Weights of a small sound classifier: arch resnet_bottleneck, trained on songs of 200 made-up bird species, synthesised, often over outdoor noise.
Rows from block 11 of a small sound classifier, named by matrix and row number. Rows with one number belong to one channel. Each number is 128 + 32 x the weight over its row's rms, rounded and kept within 0 to 255. All counts start at 0. Numbers have three digits each. After the name is the row's rms in percent of the matrix's.
After each channel's rows are labels from the 100 clips, of 14976, where the channel reaches its highest value: "strongest on" is what is common among them. Only what is clearly more common there than usual is listed. The data: songs of 200 made-up bird species, synthesised, often over outdoor noise.
# convs1: 3x3 conv (model.blocks.11.convs.1.weight, 256x256x3x3, standardized in use, each kernel summed), inputs 128-255
# convs2: expand pointwise conv (model.blocks.11.convs.2.weight, 1024x256x1x1, standardized in use, transposed), outputs 103-205

convs1.4 096:081066087097116109140139121128120150098098125105102098137134175130137120165191114121119152112123130152130116171085130146119141146100139128119071121066078107116108115074094085091074147075124179116149074154143113138121120143183171133135129117111148130110186214146124166189109163146155184129154107129104149153178111161168191098165193163042142133163193173158138126065116158119125181097151
convs2.4 090:123140116144153163173119171122131130148165106202150219113136115144154128180137176173160101081119162201165145105143087133148207147164113149087121107143133142113134222155093139105078143140113175130150097123146224139077219174155163088153141120157159103144129187102121141115104106144144173111174147079132107083149
strongest on: click; first syllable: click

convs1.244 102:114151122173150129144114146171160141087103153118114085111142129150148103129129105149168088189149175134161130158159145135172114140122156154172129126162176157099102142149129124113142190080162123121108074091124163074112106214084114141139088143103092118081119106058102088085095122096113096115091103086161142127036155086131056103122115114173137133099096093171093132173128092123113151097103
convs2.244 100:101156123078075082159096101109100140170116145161138102127119149122128097091123078148133058144137130056080138115151097164073111142157171124119179146152110136089124128115183122175119142178138157133137152102126134115140118019075134117113116077116134076122121143090186105112161118149093092103114105134245095178139
strongest on: arch; first syllable: arch

convs1.184 089:111070101148128085095107113139109167126065082164114124149143142114124151145175151077051089117083144090135143145057169141150173141112160127117110120134124124157141141154116151090146083098117158076096148171122063107123085075136142116108094110106118108091139159052097086112114113057086156101140095156145142187158106154192133063138232173077163108144143135186144128101173110113172159137138
convs2.184 120:100115101124183158130103130141129108119122089092172133149130148128109126132107136122105165132168134183145193137151082146186108099150116136104099117122130146130173133145112129122122127117086121095156095228106212145154196128113164085145117124098092134139138128089122113129118146128153134100098255113123127128131
strongest on: harsh note; first syllable: harsh note

convs1.157 113:156070071104118092088087109085088180115074083103103068106091160109099072129143077062105120059071131134119154171075153180126178150117172121183154095111107188104126123114131128080056183108114111114182125178133133133107117104134147110172082154139128131134184162136172087119138122097101104199177093165115133085144161126134158106146148067099138111108162138158112134106124109107121114108134
convs2.157 098:090144202096123095144130084114087135127148089122098116125151037191094077145134156147189114109148147139120115075107143062145153139085173112197062057108059116110137184119133165137121065158115114115133110130146113204088179159138124082144133127070116152108118096164095102080157102087114135104154119162120163125097
strongest on: upsweep; first syllable: upsweep; click

convs1.205 138:071127104115165115166094089099156121135149039080112102119130112152118062135119135036080107122133135102133157170194133137126159126159150155107077133151151147126093113154136074187084086154116144119094112077128072091152154082130218091066193153107120120039135140082108139154087107206108177143133111104109127139120102161168151102144122147066127094145123087145133128098097155110164122194188
convs2.205 131:199092102117115070098136130108169124129114146115104129183126123044107160129189124099073115113146136123149093112084126115126092141094056117080122108181164160112105096117123141154110209111138100119130131110096087171151107122098149095139111081118105128155096098154146199114094125105187166127187121088136083095159
strongest on: dip; first syllable: arch

convs1.0 086:114124184122144113126068106116141191122107069100121096085097154092130123122149064054031098102076134134136136144041160153143144169111124100140097142109124167129117175101139116116183113103123117107119091113114110111089124127144186182116155136122114137060135123095130131126092164080052127143179084142166164117107138145132128167209180137152129124143133130188107179131151123136112127147178
convs2.0 074:125081159107099129120122098124129131089132116088150075123142155103099235087096137120133149093089102131094101141130115118099122131128139062140145150098108139090101164139134105161141164098098094146116118127108139071132113104160085144164144128142077100176112164118077131135123119148161109108156179108105131144094
strongest on: high song

convs1.137 115:140041108173065125137152134105168139147149107117140077164142142162102119158170098126132110169160140076139145190137149160135171158143156170150115156127146155132127152178180118189106170117106086148131164086147099019120131114050170089174119143182074162223130119034145135075208149148077104136160149101104178105125096137133126134151163173082089196135111151149135154172105114137186044100102
convs2.137 108:170112113085158147183127163162121168099150130104092142194127131147111086108140115132092139123138164125172111165148130122129071108197109178134117099095088127112141132173184117064183124146134153126073102105135195144193118163171069144135083165150154128076147065088068093160201141106170151138135184106111145084156
strongest on: dip; first syllable: dip; buzz

convs1.21 071:171073110117115126198180132124158133127095157111209084169133148163101130174188096178170109173211157093107142182105123171141133154078148123065090138119110149107115127145089127053146112124151081172168102119108131139148146140101157115118124195145095123099136190182133105168154127142163173127175107125104121101179108134116098139170149133092104062101159145137091113097100059157066054115143
convs2.21 076:149068192153116113106138112158142164206130136100098139163119161153118088207082128142124160159167190134107072139161107091125116092118137135114152142121124166152152150123113101124085161091156167123116056133071110150146133199121142147123138201149114156123101145115178112115116152126155099132115126152216156106081
strongest on: harsh note

convs1.185 101:138098096161118115103128144117111150116048101137135121170113143104112096141132121095098130094098162120161161165155168160130178157120159153108109116127153159117158184110155112137099136165105204097115077098148106077077119104151100127147130087123066141116135162002145106097135157067094110140124118155113144137079086094092131088108132096104133118067143136126096091051107079142135115101122
convs2.185 113:128156155154125172119157141111198097130113158214102149124123136180168128088157146121125144117098125148155104140088107145162114162188122132191167105114213093105165123129133113125097142094111074133127118152148111067134130132170166132108162141159130151165180096140107124159162068182125101123190131153158203072170
strongest on: upsweep; first syllable: upsweep

convs1.199 093:098106097077095136071108101075127168152072083092145147116117169056070123108216098138072118145098142074081125084138106119173149173143072071107120124166168129140123099061119100103120127116112064090124131151134064134101134123134177093166113114120117115095131091164132111095121142128090082141184161112157176153100150103123128079170164167120150184072101144177119179169175158125133141154117
convs2.199 102:153106148142113127162084086135107078077187088083045085084137130084136139018140126129169223148131080101081150119111205127127149138070087092146120135076131114142117095146103085105125124130177156162143145116078144095059152160155088132164148148096097123127086083165155064109154134129112078106188126088168125109092
strongest on: downsweep; first syllable: downsweep

convs1.253 089:158143121141078162117177130127129094159104176144172158166166145133117142134173109162142177145126108071130118137085121124086114120138146155149139142132113166069023110092150084114074191119138070097170094122112074103166085055151122131044169113124159136123098150218098125170098128144164151074138127127063127123184091093112132129126101111093121162118144200096078099114118055133118079086104
convs2.253 088:073130152131110124162078132116110150064123124107118150117077156105056143088161091141112114108023079093131147060070126163108108183108091090145143158024116174113119102140122156124134124091096128110115061103101144111100126108114141106098097162113133137129113163121072098103083111114132114097076093149106086148126
strongest on: pitch: middle; click; first syllable: click

convs1.12 109:115154176166130135070103102134063164135173140141146146156108148138141138144151093117156181059086107055119165159091153161112170148144131121146191129063082171106000140177173110099076172146101123099121108110141161109120111148173149217118136093125162164187138144111112116178102147114148136109135050211107129064103106102122102154173163118167107177135128121122094123114152110116110129077075
convs2.12 092:103117113107124182094119126134153161190158143142138129094160130181115050116106024188155111117171114148069109092071064116101115095125138148146148108136161118082091202133162139114120153172122073147110115143169092119125115146127114136082178134155069141073094142123114105156112137141104109203084148150104137130084
strongest on: downsweep; first syllable: steady whistle

convs1.162 105:151186145151108158149153108080100170155159107090135094170110144170091074177161077088117126121146130100134158130145184186162150147122123147118091135156156155163138129050090126122133116116135136097130149110164068030156134039157181136087181115149163135136188170060147076128125149139149204165163128113102147094070090191205115101121169136057109154199091089151123150127125122102143129241141
convs2.162 112:148200129123175102178176145141095140120199131113105136191113128095146117097189126097118145123110102148118126134109167152114127168108175091122131143150208184093098071156170179107097135114135173114185177100145074118158103113086125139124097161159106160108148114167107144154111123081122165125159074140120117150143
strongest on: dip; first syllable: dip

convs1.101 079:119125055157122127083100138161147159170112109129128108138138140132101090141137165086118087172111106105107139145112162164106134169155118121123096111135131157057112072164107072117085084113083099144181076139116165168146132169140159136123149215061133112060155147067151118150068131148136136152182111151120162122108105081119124106217175124136140090100134146149093138176167093118056107090148
convs2.101 102:161135090119074123104108140085156177130062083138108078163145169112138150183124182129102138104116183112112137141151182034124133125110085094149170084148123122172151090160072064146119143135180168142136188117058183175135052136161138139149093101108156126125176131088134129112159119127137107133156133159106134184135
strongest on: pitch: high; click; first syllable: click

convs1.154 095:136132118165163134111062132110106185125139091149114087157097166099115125143191066029000126107104132095133164150135159179145171162083130119087075139134136161152125154130116095118090056134078200147160084115127117110127139113127180147116172126132122116111125122131139130105145134120059112148149122113191142151084147123140125141161199115124057126072083095171049128095107104122134082130086
convs2.154 093:120116120100148130052185145114160110146127109120115179161131118158143179062145167099153104105090098121113129176148125154164149168122111109144154156156155112061154142149081121135104156116139153130184174099110082104133102107104109098099085061084116176172103113176163146179171147111103085152136154124128130093133
strongest on: upsweep; first syllable: upsweep

convs1.19 090:160130141179125146078148192120123198144066168125150104141091171090183129147170141126108178085144112175116142094139126151136146177079147127103156139144139165135133138120111151080078153108144113168188124152152179116137145147126147200178143112122082152139132162146122080122141116116171135135158106082133118131081132102073060094175176089136086099088071121150069135109096074123154096091105
convs2.19 092:136160153088152103078080117145166167081103157105146119112104106146113089147083101136111182114088115128104134173116150076099091141153118078140108078049139133113100133152100159107176114134113159119099107134140067144100094132089078121111113196168122143068148132094069133114132102119148058151134121162055099142083
strongest on: fast repeats; pitch: high

convs1.26 094:138080107146082117147157135136179134137049126115136072135150150158114098202236128155165140152136127110107087115163147126144095064108148159103125129172157151076107078098081132077140198053133112080136095084154085103118084146120131156164075149096110107098139129157072125090102164065120145103146146099140148110087128080114142117110127122113126146102133153154103165154124124153126116125093
convs2.26 098:183119122125102092161131103110116186106163154108117090136112076135178105128140094138113186128132109113130095090085201116130133123129106154153087087123134103111129129142113110124185091120144142123096147129086131147175073153099124120087116184130147126069139121134137132092153126166100123106057109158201127150167
strongest on: click; first syllable: click; fast repeats

convs1.151 119:096188200183088158150139098138164149193082094099155084119119127143122109174137136115089081167148191091150141115138096081122153115193091098152014086129165096101128125091232091178080123122087095112132173152146079106155144097127177120093144189177126153126171164104149132136141177147144196169145130102083136096125118100144156107128130164088152088156113108113178132105096175153115122133144
convs2.151 106:184135082098150107153127113144102138142145142085146098182140131089163075117140175146162162157160088080173072158145195074136091151136102122138103092094164113168099103163083167061134141127162113178045133181144188170172133133121096185204110158125136192076123077110096149148135143138187092132168134110151109131144
strongest on: dip; first syllable: downsweep

convs1.22 068:154135130163155110150107116160137155169113089164131081132101174107081119159149111056102149140120095081116144191057183176172140131091185119127121136123141124080085161107121143029144101135098162098129122084161085099083136119132145163113133086130053169126166178159152087134132141080076146134147093189127150132178114213126150123161162175116176178122234126179175123139196172089191221124205
convs2.22 094:121172068112176052145171175153088125161145121111125095182137132155114101179164117123075106111125079171158126122137141105153134053160143096157116106127128097133145185162176150047166111169131162108123179131144176138146143123090174142113133070118170167154205137123159179162161111168104092147103186136130148130146
strongest on: high song

convs1.28 076:111108058143128102095113128107157152106128139110075132157177156097147124157167130061088141151125122034127150136070131146137150160108153133097110163112128131163019077134115078105132150073136134127153069114167110103130119091111162111126122115144094126099151139100113090147114088095087166100158146098122169186123103169210194088190155135063159127118155215146123138127126102139147134188156
convs2.28 113:145153119131145141141133185116125137116116114100160134166115164149113128209122095201100133123124133185112171134179131114116114135102092107119115116118108144109175174104127159120129171132114155126130120117111190159120161165115167142132105078103095123164134209101147165128136130103117157116171180117175174095124
strongest on: harsh note

convs1.180 079:108116161148108090184162072117103140118170096130146136119149143154090149157162114177122130094143136147140149186133149131182134146122141153164126128131150130189099132145151126118151202132129140102138137100170094107138092105170180098096194045134133091169155161105106121171123158094117160120203082166085141073184123148169149145187191177073104172185114181143117147148169152100107054122108
convs2.180 088:168171155156172108213152137189107150109146111090135097132165169082172139130119078097098171149175108159123113134110165155199138112133118151116128128169139106178141166186107159100121117168175155127078182152192161155094144145158155132133133165159128168148156166112091157130151123173138169130130094104106131158145
strongest on: upsweep; first syllable: upsweep

convs1.206 081:170149132138108166094169179181154137155115182147199151169156218133156137158199191197182145157146114087076115120109113127103132134084115104129083085075090120048110073133123087088083028126059067155184101156091131148142134090151175187093175157117142149135102167178139096126131130145134137121109171112130111092145148051055083125135108124129115121081116082113083120109136166165092141091097
convs2.206 078:133125162118114147105119126147120194141143134098164110144136090140150108142145165169110111129133129126132170126071132142207111166127135123141154106137084159173174168056107139139105134134138147149176104148147128165108141135114155141104146187142103185171096109177086156155109143051152139167116105180099144126099
strongest on: pitch: middle; steady whistle

convs1.35 117:121150151158108119056112110114127131150148128103044138086111119121117106144111112064111157091119070123154114122129134143149136135095145161141144213143122157196157182205112173181224154153118158104122183123121162117094116178116148161127101106103119110150153158032105150106094158088117133130174145096207179158081141130103118114198148128166110134087132132173117189255163131133134076097121
convs2.35 104:170105151180107141122102129109090170103125066128081099172100160102140113071123107095126154100123144104103069141156136122148164113105142141095116111149160068121175126136114057089146098123116172138094208109171128098102067120215130206086110111160145152090190151089113150131138106140119137152161122164114150178070
strongest on: arch; fast repeats; first syllable: click

convs1.99 101:102122100159137128156185091108121148124185106159121094150163133187096129132141119167152096157147196056145167125093185155143178180175151163153176147141164153113145200177207129135163128164127122088114161108100063098108106058040087065075118061150104107125092075034088108097137093072060108074155125061129168132074091141171145110134134146048154107140155144140102129153099064103159048147119
convs2.99 088:097126096089090119193123145163090174091156128138089112172148144142136119125153130173125153161166105148148133127153131138120127084164167184142205146111098182103135115106152144081144171160151104133118160151144071190166129124118098142156058171133154110167205154129112093166157156143140123114096116195084174178144
strongest on: pitch: middle; first syllable: dip

convs1.175 101:163118069224123162102149113127111158084110157117115118172126159142123135142177142124121120115139113088114157134022166147063156143150191108128111128074078189075068150125178086145071147106053164106149125141139153180153137107166161198132123165168149126139167174117132133106136133090147140146136108127146167107095089116180114162161141138121119158102122190149072128181132074147171057184056
convs2.175 099:180169101125146181112163131081073138121200146106169138125142050133230079129112150160170101127137153131106178102149111120073153122154144173137136077093128139157089146167141139155191107152098179140155117137123103098180161164181154131124129167156177150096108097117066115157126161142120141161094126097141153173169
strongest on: fast repeats; first syllable: click

convs1.145 075:172075083170127104171123069101102115148134097141187077155085119152082075149125079121150115125115163124125093145066100084141111082134071111108095072123131061098128101098134131041095112162110138143141189125195174172126166168118168189169163220158087178193175188135155119209177123152194162164132155167167156122112120180161133079113150139137152086119137124103157158177128153168109101150191
convs2.145 095:066124093130135120144172117176199173207158110121065101103158097102202067159131158090149137178129140114135108144138126122171111092169161156124095116158127088131126137127148155132152095151166151196095105184126111095118157165137146162148140144124128139059165049127199183144129123152113196158190141186172141118157
strongest on: upsweep; first syllable: upsweep

convs1.247 096:137154157171116152163140172184153117139102171110102096097094147150136088145136136149185150144161117128143118130132131139134101076129143143123078132117140128104114122059141157128146103055115143110125059084118151061105090173131144169068168096070088106067103167147074088169063118123176136112101119098070128114098105137099100118087101096107112152114111132111104130110119148110117144104126
convs2.247 094:106163146129101095131101139105106214160082120127212084145120136147100109092102085156105105143105105122131158166067127128125136158185119099079164160145108115093097131129155193117116140156073158121116181123105153147100138090107060106123132134173106127148070091128107082125095105096159174116170146154120103131130
strongest on: pitch: middle; first syllable: arch

convs1.70 092:106115076140123093111068083120088183087159088110124115138091149105103159132172131038073090071078121122136143142100146128130155137099128121109101119107133138132158180095069132154140116115075231103148096150133091151099089109149205105147125141124089073090157125164148124150149138072108129174153067130178121095118132119139150118128174126061090146135119116159116110106159092095159090103119
convs2.70 089:113150134133127173100090087136091129115129120113118144097126152130101191130180138114118152117158095095103143091125081203128117125144119115164128149108068096189114071125091141095115157140130093126133119123132095136118099118130112078125114086091090160194103166197128079122143183131050128105167078134067077100087
strongest on: fast repeats; click; first syllable: click

convs1.106 089:138096070197123113125156129123136154124113144149153101121133129139103113158137145139144148122168118105158130166092168172158160128121161184085140149146147142146162093103085161066110200121168161083124083098117091095114087096089107111080151131135099103131121159045116035124106065028111118120126143163117128185097090151116137102107139109113112137087127178148116119090119101121156123133127
convs2.106 098:114162126114130140139140141118137098110150108165152140103130124124143118097085181136106138136096148165159174143115121127102135173162121117103135125148197163127150160114125067153129141209081070125168159170099106092095130109118141113150150127130089114094161117156156121090104139101133155095135078070138084138115
strongest on: dip; first syllable: dip; pitch: low

convs1.50 126:095142102168122151110068136093111124141128090106156129129140107082134150153124076000000112119082153153136135139025136147140160125103146123131093137119122122166149161136135137128097081172091179159116114136133107099134147065117115125088119115141114142139110137038157116094164117111033153135157147101128141114143138130155132113151167162088089117082132133130107146111098118161205067186147
convs2.50 114:098102088130110114111130130123144092058183113065184139163111158201143134105154165134138110121062150113075139134138090139117151139169174166114171177102126120094103101160181100196122150147123121138130086098150104125181107089159172157045123127130152149149182156097082137148135111181122106112088089109155179116153
strongest on: pitch: high; first syllable: steady whistle

convs1.3 098:110122091182088154095089103133110168124112078173121122166106154149136106155158097100104136082096149098135126151135152154151163151128151151111117170145151139176141083085139166110132110098122152096126098153151134092111130123140155123125163120116093136102149189054125077184089130106146152144179180157174182166135169138122154093166194168179149174077179139183185189183179191190175103129174
convs2.3 110:087147104158160165116159106099119126155108122123122117151144062131118147192093142094132123079115131171150102116170167112132135118173152103090127154149146125156176153154113112104119111156096111165145089184138122125093134115080195162124151115111129086153117134142128147067127134117118134153142138105126086091160
strongest on: dip; first syllable: dip

convs1.9 109:143132083127133144127104148116109142134128117158076121162087151163113117121170098098125103125119141112140151103117151166153149173152138110082141125157131169101152151098132090079097119103144156166206078197133162221185171131142148160116165186151131152094144193185188133175154132190193168169169079109096133148129068113144128113132143116087122099063183136132051105119125055122111094141160
convs2.9 105:104074129119079124119137118107221121137129127087110174165183129161120141203128137091135160104099181130161164158182134071100152137091128165085050073110120180162102147158141148179076084147108145117129134175111098133107173161171159135159144117107120085112129128153123162097122193111125130138154104059144107100137
strongest on: fast repeats; first syllable: upsweep

convs1.139 105:185076097118156089115103120094132188105123125171146153148164148152101172138163143124097082168132138128121198177149178197160169255088186137088108120172146174201120123123053128091181124102186114119138111131104104142135145099102167132108120179155144120115142127120146081129111104163107103158173159194121134126146139188164111142161183152113139109160137116156126173123094137143066159182159
convs2.139 100:178151118134097133161076139125103181140122092110165080186131153096087102130123101159091141151159167165116163109160116095156157103122148118127129161117107120131178184158153152149141106119094143112090119150096152073133132170140179148152166106107134138128114137101108174138116096076156141147123156083156173158138
strongest on: harsh note; first syllable: warble

convs1.186 105:133074107095133087126126099105134160110156098154183122136130142153116136180175124082118103156175132130179155207091162165131142155146156165130081150126144149137138145104114068097077143085132187136130081125141149119078117141128154148125138147091143107108124167094086157184141117138152167117145103129139129175197133177121161080137180154120130104111191131149142110095132120122096175087177
convs2.186 096:116179151189164128095162153079176066093093102141139118075083153198127142136117163079086125168055175131147187167123136105140135109106156120146133119151109114160129114121162144182050153111183101086094121086174052086087076094174168139104189116128141122202148129090159143153149177142134112155107132092126098080145
strongest on: harsh note; first syllable: harsh note

convs1.239 124:085169133114137155125109162079179112168103144081107130126139136131148085127159129099107122157111125033152174142209136132132115123202104129137125132162177118085045125155201049157059124154101144141120110066124124042162131058141175101069165101118106151086114117198111158114098112190145163114097134048125095166164108206158153075112129133106145105147147110123161107110097171142149227159160
convs2.239 112:188103142081079123121114144087147139093153175079100076123100161104130155138138117129116147081144065090128123126136210142115132080106107088124141111136171125167035128163101137103121130100118209114155211076083182114125079116068132126149121167210142120202117082143093162090109177094161110197175188149127103115120
strongest on: high song; first syllable: downsweep

convs1.31 116:161136109195161160113151128122062152123146148120147117185099144165088149132151103112158154084146111056131136143045153175090160115126168149111132145112080155109052119081107118102120161119137117162175102137129167160149161132118132132104184162153127135134159163126151089153140127146159157160156101163127145174137094115142152031148159124112104116120145200155070115179128081134100048128085
convs2.31 097:182154137182134191097163137096108183100108131120116170195131072102185086159101168064129126128064183100119146096066113169084134147114155152193114080080145172139131124148101168173092069130130148153075104102116065133120135137139163113129115155137154148042162093140081133108136128128127154106067078121064097143125
strongest on: fast repeats; first syllable: click

convs1.136 096:149087127150121151150126110118142170129145103135164076172105154165123152157174118112082114122141149109144171198123196173176179162129190138108120144156160194130133146135111106102121160120102172161124115108126134111129127121119163146158152195132074114124130130087108106135139115161136153127145102104100127085142131107093079092123202141092086065092115118142103092075121094127102063058082
convs2.136 071:109158147070180111087093144139136064076150111139160148105086156213140165083172161051137113160112177156153212162145134138180073113171130240190141146090085099131152124154191142214117122137132152097150132113175111146122095100180154135026116101135172169173142147092150108173155219081076035152127122126114150122147
strongest on: low song

convs1.179 070:143126155121109117106137112052107169119105132148150136135082125140099107129150094111115089091140124069124146153067143172149162180129163110122105119098096167135102139110141106092129085071117146158150091196112140171128149110193171186124169159137162129119207176094148137101148174143115185158161100115137162112093106102161115134185202110116122107071135112176066136090146075112121060097065
convs2.179 076:148103159089133140135099176147116197166146133126141171222136191145158151173093072164144091125180130176125128148157115153189146186176135131131146134146175104087133176163099190134160102154171121150133178124164130136172161136190152138142142180169137119171135063128131092110119140145140182166123113151100174109140
strongest on: low song; first syllable: warble

convs1.222 080:119097089119119149116135142069115213089148137085148076130083155147148123125178078116124150109141149180137132165108113163146160111093102143177109164112123153134128135070108098155126228120130135134167133128121114143137111140120174145201164111143074111131168120157161164147190139102117089176181121095201137129097182114140061133152150141203145193075103122167095145152151094157198108142123
convs2.222 101:136128182156215181115061073131175110074068136054141117141102125101124142086138135114121122103088065136071110112105117164118089161167108072085090148097087129122122130118110184092156064116125166108151103117134149172162162143159146102118138138122116149115122114148080106097111099146121083105141137120118087093103
strongest on: pitch: high; click; first syllable: click

convs1.60 129:145130067133162148158134138132113141118116082156099105140109136144102114100141080125106110133118193188133132108122118143175135129119117117168091092136132140069190158115135069123089088132103140153155110159124113126161146086111130040110179100158109095077130141149156091144160112158144152154173110102170139182128172115166170047158126104026156125114133156183102121108140105132172092185179
convs2.60 100:097002140084109034083135136166154100076088135185078078164153061095155156119164101103129119089126109155143121140143122168140142173126085090131093135113108141096108148124117155126139106117155089097124073152116045126128157147138096088149134113138126123122136112161064157117108146156137094122126143074069098103124
strongest on: upsweep; first syllable: upsweep; pitch: high

convs1.146 085:120089056164102143072126129062120187113137130104157083094112166105072095145152049094109133088150136171161144207142164225182192202096184139152138145141145201139143114145122098099108204144140141129134075148128159126143094105069154089116136158134082131142142138017135107116083122127103110159154121143104137126105143107150128118162168141090126113075136104151081163142105056121097062112153
convs2.146 095:155128115122125137127166110108188162098141132182093147111168115135138105136147181143196138183106150141151169164109090083165166096161099167173127087141110132132172216158104127160114089181138119127109137182186164131102150119160122143115179165127143167123194115111145143104129129089130123140171140142109125117140
strongest on: arch; first syllable: arch

convs1.65 102:120112142171084145152115110124117177107112080089066079140142162133112107160194074091100115120115187116148147194098170169130155138165170141145125129106147171134167223139175136160125120117112144123128118101122147099114094106099156149108125066090081130083132089095131133116116114118137123150205094119136157150150116146137131167183214163101154077123157160180152143138126154130155084168191
convs2.65 086:110128078147138142086121148146154067128104098104137118143153105149140152140198155129109189130193099209074087092127142160130094118128106111100155154154147131134092118135097105087068165099122121123167130103088072171118114170090120176153116050108112117192088130091100112112136110090123131113144170137108120115163
strongest on: dip; first syllable: dip

convs1.52 119:090163170112180102071074123114181164172059125106124131129123144107160057124161139114089122138090091041114178139188121134149145148195080110162096088168166132099039081073227073159076103171102150131114098073161114047095130124195165132146112108109119156117159126121119141119102155126101105138105176105174118156114152177142147056136147120177155106146122085150165150153126209162114241116113
convs2.52 100:147115148127089138104127179085097124142130171105111117116141175146155139137188102114104147111141122118106091170201157151142154118096122136115164124129174112187182154157112145105116204097143141148116192160078159146214050112093080142135109189179161162231106117149089133177141136123174145168143175158083116143099
strongest on: downsweep; first syllable: downsweep; pitch: high

convs1.88 096:125122120126106078124147147160186171120100143174146092142186133142109090152153132154104124163184170169136163121126134170186174181107183115099179155177151162145188143110109163102182112129193085103139136113120094080108109126131161148115152155137139144143115151190097070177075092094116167089114171093134128145155115218130106173174170145123158118117153109185091137162105083123081139129160
convs2.88 081:143168123105146029173105215152113063126191080123146098097101169149030100115171090116096156161181117201139125112138093051093174097059137149079178096127138178104199120196168079122110157164111209117065131162166140111141106104089100133183151091105086130126151139126194117136126115061145097130105187119147110144111
strongest on: arch; click; first syllable: click

convs1.116 081:129129113149164093150118139116183172138151087134092124138166171087186088163174145000000192179144113153144128165133127144127143101112147129077102106148150142138144175117098122149083097125125193130149127134135133109093146136165198181119183135112107143117173186099135159144122129104084170149118113138172138137126127170109147090155185099148091118107135102156120151128130129118158169154167
convs2.116 088:074112063126149114101122141128160045078125155111167132086134113150131158153125132117121122121070117078108141084159107140109148148128175109124145122128134126171102090148124059135150085094109186148166080059147135113138078068144187114101126123165131129177146138114130177151132160192160086100119162108110122141182
strongest on: high song; first syllable: arch

convs1.128 090:143080102139122112089131141101122173145049123114062109125109176124125100143174094101103135108127148159158165166141190201177175186108147150175152083165165177110131080108162101127057206137137142101166115191137133055116091092145150142088127119104147107143207235130123114163086147057154177144178089138083159170147105223153130122140197101131122133137149132150168135115124169104087182156182
convs2.128 090:135137103122173132204171201143152145076179132156134119107142073126135105089152080143109154156105114244133133164109151143142160143156135148114084087102202172121141182146224133131133099162160156143123152172140199155115141100079117152138157136158141148127050126072152157097116138134167179151057159125100126131130
strongest on: fast repeats; arch

convs1.33 126:098094188064123079152110133127172109149126128068137154070192127135177199156140142100122096165135109091122132162121131133134105181081161162028071148126141093196129126139077173162188104055161149107110125130106120173084117151132139189147089164089144155122120122099088187101099166125088160093145114106113131101126104103092108198144154174127096096112140104123143179121188150121111121091126
convs2.33 105:082122168087093068126117132106115092121091044141063118088111135116108147094099071123162117129134145111104157071161137164164150097106102110111120136176087090115150117082127124151146133114111078109151142110135124122112106120152172126109086100068134086120137190098126150096089119126174125124075066134152150171084
strongest on: harsh note

convs1.196 118:119093086134141100083095110134133119122100048130094106137098113136150110130092135091110108136134132188119122157179144156160111128074158161081130115188180131137180117184049135154111171151152125158088099122126120166106159148095107091156095140146098111101150155015131100124149082103107107146111156106202139154062161149100106049124115116116093072108124106139136153167140123159201133185169
convs2.196 098:095081121117008130072095177085158158116075125134101085163151095146095141116100157151097148097132125104119110036157134127127135172107089070136114120159148121164135115095143075139118102102150108157173117109076094093136073144117114117077106112110149130141123153164068152158109121131095124096145118128150110151079
strongest on: high song; upsweep; first syllable: steady whistle

convs1.94 098:146164165191185162106139139168152180171111139145143181201097160130105131129153159092112133135158132113129155148153150135097132149155116146118138091141122131090123124136155082117016112136146152177191131113132178182135182167220186180126173196137176114113173143144162132127121166154139152194117108152155136149141124118122135056140158105088117047117098114149117127127129149120072172073065
convs2.94 119:131136118131164094140151150123131096195123165181109110120063113136203136091129121186108147130145116119102107132091099109129141160057072175111126105134199158129125079110109148144116142109196153110118150106072160132181090111130165133105127126092132150121130120140176123183152065157159112113142126198136159156081
strongest on: pitch: middle; first syllable: upsweep

convs1.144 097:104066103099131047161114123118135180065078125132117108132139146103123141175176136102076119134111160146131173195134190178152170128131185121129101118164168167142146136094106148150141146075139174063122141147149122129151077146157146165139139155122164129121168152147082137140066114076141196128146104166121121120128092171156106114122225150101116093163121126153151120062125113132098131180163
convs2.144 082:114155098125181083088125151167118138101161126054136150093137112066088132080134052118129167132178116155154121139101082139149160113114139167091050147150158099122135140164169145116102113104131150101088142200221140145076147067143107066135117077092113130116130109155152180100122142113169126113052172094145151141133
strongest on: harsh note; first syllable: harsh note